config.yaml
dataset: "drawn human figures in many poses"
norm_position: "pre"
mlp_ratio: 2
layers: 14
init: "torch_default"
momentum: 0.95
batch_size: 512
adamw_weight_decay_other_params: 0.01
Rows from block 4, named by matrix and row number. Rows with one number belong to one neuron. Each number is 128 + 32 x the weight over its row's rms, rounded and kept within 0 to 255. All counts start at 0. Numbers have three digits each. After the name is the row's rms in percent of the matrix's.
# fc1: MLP up (model.blocks.4.mlp.fc1.weight, 512x256), inputs 172-255
# fc2: MLP down (model.blocks.4.mlp.fc2.weight, 256x512, transposed), outputs 172-255
fc1.163 096:161113166104108122108161073152094164198189151119105169109110175127141153040095181081151130116139114080179191140112136128154148071106130115210168159136091117164063121184140144103131152141176072095114139187157072112159142113123095068162225125140083118156
fc2.163 107:152160136156137146122120100158109100135088134183133092164137157121121171169188117111111116099114119122129098159140112159130053146181103083108082066127196123113136158125120110123098131087057162096185110077133118167103185077134122168109197148128091120087
fc1.164 103:096188143134081150101145157085148106133107121085135197110120085163154139086079171117142111118141096130148111158107143154163112126089128129108182133129117120113131167161136157131177157114070088134178149156095155101207118154119139073161190129107136114208
fc2.164 101:157101134183169139197080129150145127103163091097123101141091125109071169104104142114106135137148115125125119140194120200170142120129119153044107093086139074117074140148080049122139138138147108134104171101127078151140106066090132101059148065192164229143
fc1.165 091:099213158159091110124190095165160112139186094121115134104111148134112132150135114150150154176130148123120132169158082165082112119090139191163108153093101110096077115144133124178131164139169087133136136149145166152172124117150108101112190110072111120130
fc2.165 096:140183188114186115104152118113112083151150116123104153099133103158109146085152164084216118154107131159124188171128139142125114121073117064153136060106078081130125134109136092129182139102081142114123139152168085097079163122116143115077109137120076118137
fc1.166 091:121095094108135128122069102142098140072161151139131139099057152139140165121089145097147126116152103140107141113137101156125110125106097132092131122126114183207130122079184081139111197119125131170180122136168108160109079129143193112132159151076142121148
fc2.166 095:032102104178119216110115129133138147121120131098108042130119077114111147137155091134138135116154176110136095101086115135086121176187102123084126145120100122050087059166148197107127084126098099062118157164118136122091140050206135141143151140122144174108
fc1.167 082:150160123101154153153150128093177180109138183135148120122187136158147160093121123081143128114116134117116129126092101144100126124140099123146113110082131126161113088105086147138135113136140132105130141167128179140092125165090092205153093061139131088126
fc2.167 083:133094143117150108062176123157136150110158121111088175153137171079131112124130122124122164166136143102147036203091157109141135078146133135140124115135094113103142115123104117159078128125113100148126171120119093159144107158180129147111085122107146116160
fc1.168 106:080133147211126156115149121131112100174133077086154090065129138166163131062096124104126101148130056109136174095104149169170132131089142148205066150111077139061124134142102157125129116145141106203115089119141132198084125146124120142163181068106148130122
fc2.168 117:113137144091095099092102141107142134080108083104086139089101146061243116187186158114146094100104098157150116121151107109150085121133148115189135105145140128202171120117106135166141111159139075146075145156116098125115109139107102120195164142138166109148
fc1.169 092:059143121106166148080098139147162174089171114146155159186118110106082237160134105159104096150088112119163137117186129132102172111133142135146156095102161135078153118119128069134137143111084114172129113098152129146145103158131086140168163111179120094185
fc2.169 104:082133112165174165131115118140137192090154167100112138111096148177160047128110171125139139121118075135131127131116115146152122166207165091114187079130129138068120156073160086059153115152085124131112146143138169183088110169104127135159056194165148089119
fc1.170 092:132082111120137115157162134085108137109142125180116128136149158184114127100084090136107117091119168170099146208184142178052108109124103121127083131105175106137137109137132076083135131139066117145083143101104186124156106105121142122082125105104201176111
fc2.170 096:145031103135064129141134122116188095085140118164137140131082099170174153116099186163191119136145104117121108154079112136172125188109117164158131107119094100115103100099139159174104129187152208104228165165158150132161159161141138106162153081205138111132
fc1.171 097:149105084085100081105109125111164147132163210112133154149073153077126122139142127138134108077181079095064151128084142066075144153120143113148102123112112128138139154127139136129127133130136153182109135128074159157121085161132068100078181103193154152120
fc2.171 088:161087163163138110090126125145175113113085088111132083151159159155141137111151070106124075103126138106169208123157117116216106120146148191165097117146177091151151180078080110128133155096122068141082108160178055125111071121094165152117142141160125142092
fc1.172 111:164091161132184121110137123101155119088088115152129102136168149119143131148123165076153150111123137066082146130140120133168155136123152121128144163113198104107134064186091148159127061111145144167016084166136127166071119110154165166138144111129111192154
fc2.172 109:159102144145095145151104138144133162105132138168167093129064171136149101074137157124147089128125092094136122175188178116140086149116140069125107082095091088150221158105160148096092122156133114129158127116140161129137095155131079184162161126140101116079
fc1.173 102:158159131149120062128178124132103121146109095083161135118180128165091090181147124100151143098190156101090158136111131136075156207102117176128150094129157169094169105048114091161125053131198140190087134116119137147069194117156166115094085184150101141130
fc2.173 105:165124098175104142128115128101103072140132124125127132108100082108139088102107107131139135136100165142177120087180146132113159084131103068101113146112116113167114128169141085200179112166170133196088115151053177135120156146158081130141085134097086144187
fc1.174 093:131147111139094108109096149121150142125103176117118143120164132132146190137160079150162101149153139189160167167072138122099103158112186129130149146108139138127117110096102094104091113130132125062126109127104072098119069175129098104150084075127065098071
fc2.174 095:165132142072174132113137094099110093170139106104162131106148110106129060117148156164084105133097137177139138105110074147189128093108090140171091115123163137133132092139143115171125155082142073124071146109148107178163160074094161133165141097053112126131
fc1.175 107:080113058168124136090166139144096131078127078125126166152105118160175141098124124105079154174145116133146148142096175137102150162105110122168200129165131130086122125170116142135093119103171118119102052097168108101130161112139054136180108135117094123148
fc2.175 113:116132153182112068185208119109126086225125118091141109084096155147108168151093067145116104141116206150135113163120123131093111136069116110170121135176112122120165072146190169147161116090150073058140123167182078106146161177127136109123098134162104144139
fc1.176 098:171140096147082105116098121107092144106127135192158124128151171085146210130104077130150109105131131140159117157152173196112166077144121111082146157067086161076216140193137132167119119126127150141142125121166116089107130195141102092140209118142099067142
fc2.176 095:151114095135167083090101121083136141173100107190145112126126126177111113102132139068103127129128149113101131057096111165102130085114126100133078146113136135196129104075069141119116105185118087132056164092084092173082141116150153120116095116156092138172
fc1.177 082:106131165148098115152164098124076168178140150132127136122109147132070135165157112118155105201178141120124169160162129132116106196052139097140124078101112132137201166226203066097195149098100125102141122081153033122100093135179086109121122156183080158147
fc2.177 085:087163110102166113087106146167146178110057079132178171102143142153138071067097174122119172104124122148104116058134127097131178077137151140191116200120083153091103116138102171197171161108169132105145125141094121150132131141111150136090142159130127188100
fc1.178 101:119167106148150093137096151144109149046086152149116129118128124097158166161079130070130127194090074137158080119145091099110120100112087130144119162104109171094083225120164110151102086161141131155158154117109111172120019153075113101097163104132157160101
fc2.178 099:161077112149152061122108138150101186146078121115091098124168155141082125102195101091183135098167140097160126138139154182136116161084154157148119127094184148176127129121125107109094182188154109079117108148150069150091151119131114116068097131140138160071
fc1.179 085:102156168057136164134178157140193093139159091137129104161169167111128191114074128169135142140079094172070152144110124183126118120162125148202124130135118090116159160195154136086119096135097144156074133131153126095114130154159135090131168131155129091098
fc2.179 082:153173118105159166163133098115160118157093136129165145083088124173146073155122159137126165149030177132147073156215162122187113215142121176095115125135146097118147138137151099101140151045135057125144166148154112156159092129101124145166144118119088047113
fc1.180 092:146106150119111069116138095160135135086090153163105163160086162128091133120099160056139106124132098086144182103100109196172097097181127109093122137143113159101167166107118087086109114144143204130089087122132120134097144143122121078113173128118111079106
fc2.180 093:119132170107169127165130164099187102157131177135157190137150132123116152147150147148153123159131125205122048090150108106118100157135202138160153138096117119167120183183166113109161125101153083227100118180128134063112125141133179128191124126145145133200
fc1.181 095:142159105109121155134183145077121124084113129079150145155115160153158171151138043081160154087155073184129154177089160167226144129102150136053096146086110153132157118142102099114140078144133129164105120159139124102130115093135126112154164162109067138148
fc2.181 108:124106123086122104140095124123145116142124136189157161092133113092151157125114159081129117097064139157149117160128132148097099116148115117168113159167185088064121105149156212083220115129145142091191099099122112129090130120074157159097140111126106090121
fc1.182 093:091173153162125111119119111040058157017101169143160126161136130126105109079231147165160116132121072107083057150090118157137186111119106140168079127161129150117130103166074126070157157181151163109120110105158140157193137124140077108150183157132143105183
fc2.182 096:131156120111182089136130151081154045142129153115105080121123111070127164101179118159123164135108180099093160080167173113137133135088115162116152187119133151171100085203108174127105109148111121061126071121145106092114177122068115129128111146108093126096
fc1.183 082:115120140101095136128113097096192109086154130092128127163158176076163114137203120086127163144164081182138208058113147110122152168168121106098148109105170184112071130138132140096118139175097058165142107149104115096130113105152092122125134161126151151131
fc2.183 083:132065109116099104174095201149115099095092118084088126118110147108154075122153157143135078104108150143163074139139128143080181168014052140107154156146178132135119157099058132106094132095146121141128144135116122107133115176159115072168121174149119111051
fc1.184 106:140192119120129176158093098174112158155089158101096148102091113115108128074130072118095133095132159121140154134119124155168115038129151080147119150152074087162153132086137147080105089119133124153123141127080092149220110147122177111112171146096110112110
fc2.184 102:169088137146091113099077087154165144111145172120084101175152117128188159073102121120140134092223138138153066208150090123138163174127134160132083105097129057104096051103107131080143162144131155122092124145091120121046145211144165153122124106124140122146
fc1.185 103:131100128111180166147170120127161131128137155078095193172140112124073111123137120113086145103150168162167117166128123160115132122138157107193135143136130150115166118102149178097131157161168125151144080131113111076209081104085083170079128135032169155126
fc2.185 079:057080142130157083118149167164082149093075073138126086123181135139191127124144155146168122139110134084111115130138134106133121127180148123100145093120200121115140130076076091124146090100142142137142132062115150130106125120156132092154135191136073080168
fc1.186 110:154092162074140179108121095070161114092084097157162050120126133126133120108116189143138144097141128142097132116077138156127122159167200064160097158118124069113104107110075098171125121122158152123146165142096090138136114161115183125131130125193160123154
fc2.186 135:123094126140144085147120136112115148106132103157137110108185118164126089087137118112184147140110092097151104157140083085068155130123110168129150128124127125120086136145227156147141168123131132096156063137129136201129142141084155197171156136065143104134
fc1.187 097:111143167170133094119173151082142145149130092102178181134135063159180142082131103114126147149072156123153183086169109216125162207129053129139111159087123100117147095133133110118133136153119119124140145121148094191165071125120104181137115154070096124154
fc2.187 097:101128150131146143132079126162120116139113109096139147123058112126134117093050133109116146139127099143107077083122096071165156159111104162083115132094085115122078104136143120182145133174185079163084126085098137152104101085083105074133156146134171078134
fc1.188 096:132146109164089147113163150171154070161081130095121134041109111127115100109138128127100116131113114114114093101143087140169093115114156123102177139108153092122145162134106106111101084142055171132167108118141171043108129122107123133208134166048166107117
fc2.188 095:113109136167122117140124162083104135091153088205100110087161128125133121154113140147110139070133186165097173119173190117145130161109151103128123135137142144168086070139111165124099166186150095176170166074163134049092099113152127097151114120143122101120
fc1.189 088:137159105194149144066093151103195133152101107113082147196141123120121146133114076182175104121154118154141158119102146053159062093142123147109128107136102141137106124105142120103109033139150099108145099135098140176137146102130081162142120126106145183115
fc2.189 091:132097167138195104106112130234084126093175083088133135115074189104155128088174093145103089113148139128149139122093109116162159094180108168122146108161156143117136117127203146148109150116153150115208146185126141166068133145159085125075179117089130155144
fc1.190 096:182112117130091184131157119159117123064120127143141111132166106221112144184132104164184155114099090125141134099126194103141086144192170151079138142094145104119088120134148152112105186117068122143041110135110120105107109153121143139097096109108112196157
fc2.190 098:125120214115120164158144167095154152169147120099105122119088145103110039146111151130111114132090098107109147143106148108123112137072100107163139124105133142056178130170117154145074144118165141162146143191121128145174128178114112139213141082199133120091
fc1.191 103:211100145091125135140185085170092164137128144115150154116171173135141117109092109133161149095157176160141191110139115140177108072141101111138125171079100137106197157179122191081112141129091133173124140099129072099245119192110127105168068117112144166127
fc2.191 101:091207095123107140158144149163077056137145106136131091107106145139098104134112159137104149104036123134132135168155111111114129152125134146141145072189200100147157157092123166196197142142091087110132127146166150107101154148110102097107143151116118103163
fc1.192 110:132088138122140058107148091140163121137128101138101074134165122112074073103107176172136070138129074124142159123109131216161157150211085175152111118089088125083122174120122145095172109191100086176148089131101085168125152129178133129145108177116132170096
fc2.192 095:104155141126114144134130114123096141113153113135168125159146107061114127213167164123169117127093162075112100157089156146140158159080098170088138178151107077145134107024108140128108143125094108137151188089068135150128130113080132141196125096140137105093
fc1.193 102:142144108129104175097135132102086139127122132105115126139137185105111150177134177106149118065067154186096150138165166138185199143105101143125128085183156118136172150078148129151101111128143155060078169122157132136124150110122127197126121123075204168083
fc2.193 096:146115124109152142168135144109132137124170134115162151177153088143112139157152130105112154162140155141146101186066195133144082106108168151172092143123119128130071152116161091162165078141106130146165097121169160135125169128126138160133133080159142160121
fc1.194 096:142177117095129104069106169096129100112148126141165111098104170110146121074112106126193087138152179114167145141097094167116050047143127076122191120135115110137094101115150118131112128163146127116097153067122105144103107117149157135122167122111105103132
fc2.194 097:206132124141140169140149123143084146126073154153087192113112085125146149130133110076185189186092069067094101110113133163136101161181108109141066174141078140097148110083120139114116180120097166132147101109148108174188119113106121124159089087163149155190
fc1.195 094:133126149080171094105168131073029162080155136120084096199106078085112139161080127117111165182158114111092128069098119145142137111109098188148131143164115171154150096170147140142132116096111133050139131121110082115127142170133078117092198154099051167100
fc2.195 100:147195076180137164050116109139199146129073129084112140084123120116173131164135125114155101120108143120215115113130124103101163138095217120103113116074111115075080182145166179107121136117160140126165130132149098168144097087082170165150128149109140133173
fc1.196 095:162107138130163155130140142110112130158172104091095116159109104139174107123064124117120149119169105162150130117121153163144089120148112129142118153143096092109127151164155112149187112129114150169096144165141145130136149091140164121110137123083110078120
fc2.196 085:134097110144168140119123144121143060088174068131226099074185157123126109133115199129118126112080187130070133165149158077135146165111125109167086117120088148128074106135136105165144084112153153128125152161084177106060103165101122144101167095122130140128
fc1.197 091:150142078128137152063097108107083116155120174113150130130117120142152122135140160163114096084163099118180129151179120110167116140118131111159133090057198109127117174117134108096155157129103174058162128178136118123121099113171109077139054078206116100162
fc2.197 083:105188122096110102120210125167174152165139147188130154140086134144116134142131126116120205145094085130126108145150079139093118111136152141148113095161137156078139093145127111154118066150119161160140109115170148156153091131105088071150186154125114155138
fc1.198 104:097136178119117110107149173088089138140133143106154109103144149093152137134125123134132115105158110104078176169175126129127157154126135109113204117139110143157119142108171083072170098182134125155096114130163128129170168141118200144133101101074087150175
fc2.198 109:126144179125204122143160088094132134149136141108127126131079148096158106096137114141074119165136152148130157184109133073063109046071163118090148127099104142115088157140083155102103130122148139039108173199092168121143097081171160099160126158064138132163
fc1.199 106:114121086091133153160088132153096174144075202145112148153095172156103124083143098156170147141126105090119183138118128144119132159098121081100056142118111124191131113195082139113122080145133100092109171152135116141185147129173132163118141117129187112084
fc2.199 105:176121095135146160128101078155102110172204121053165101128131099117176127151119079102131163125174159132149154182124109090110145068146093126126163133149103065160095121138133110148183148163101121149140095118100160116050174156116146046129144174157136139093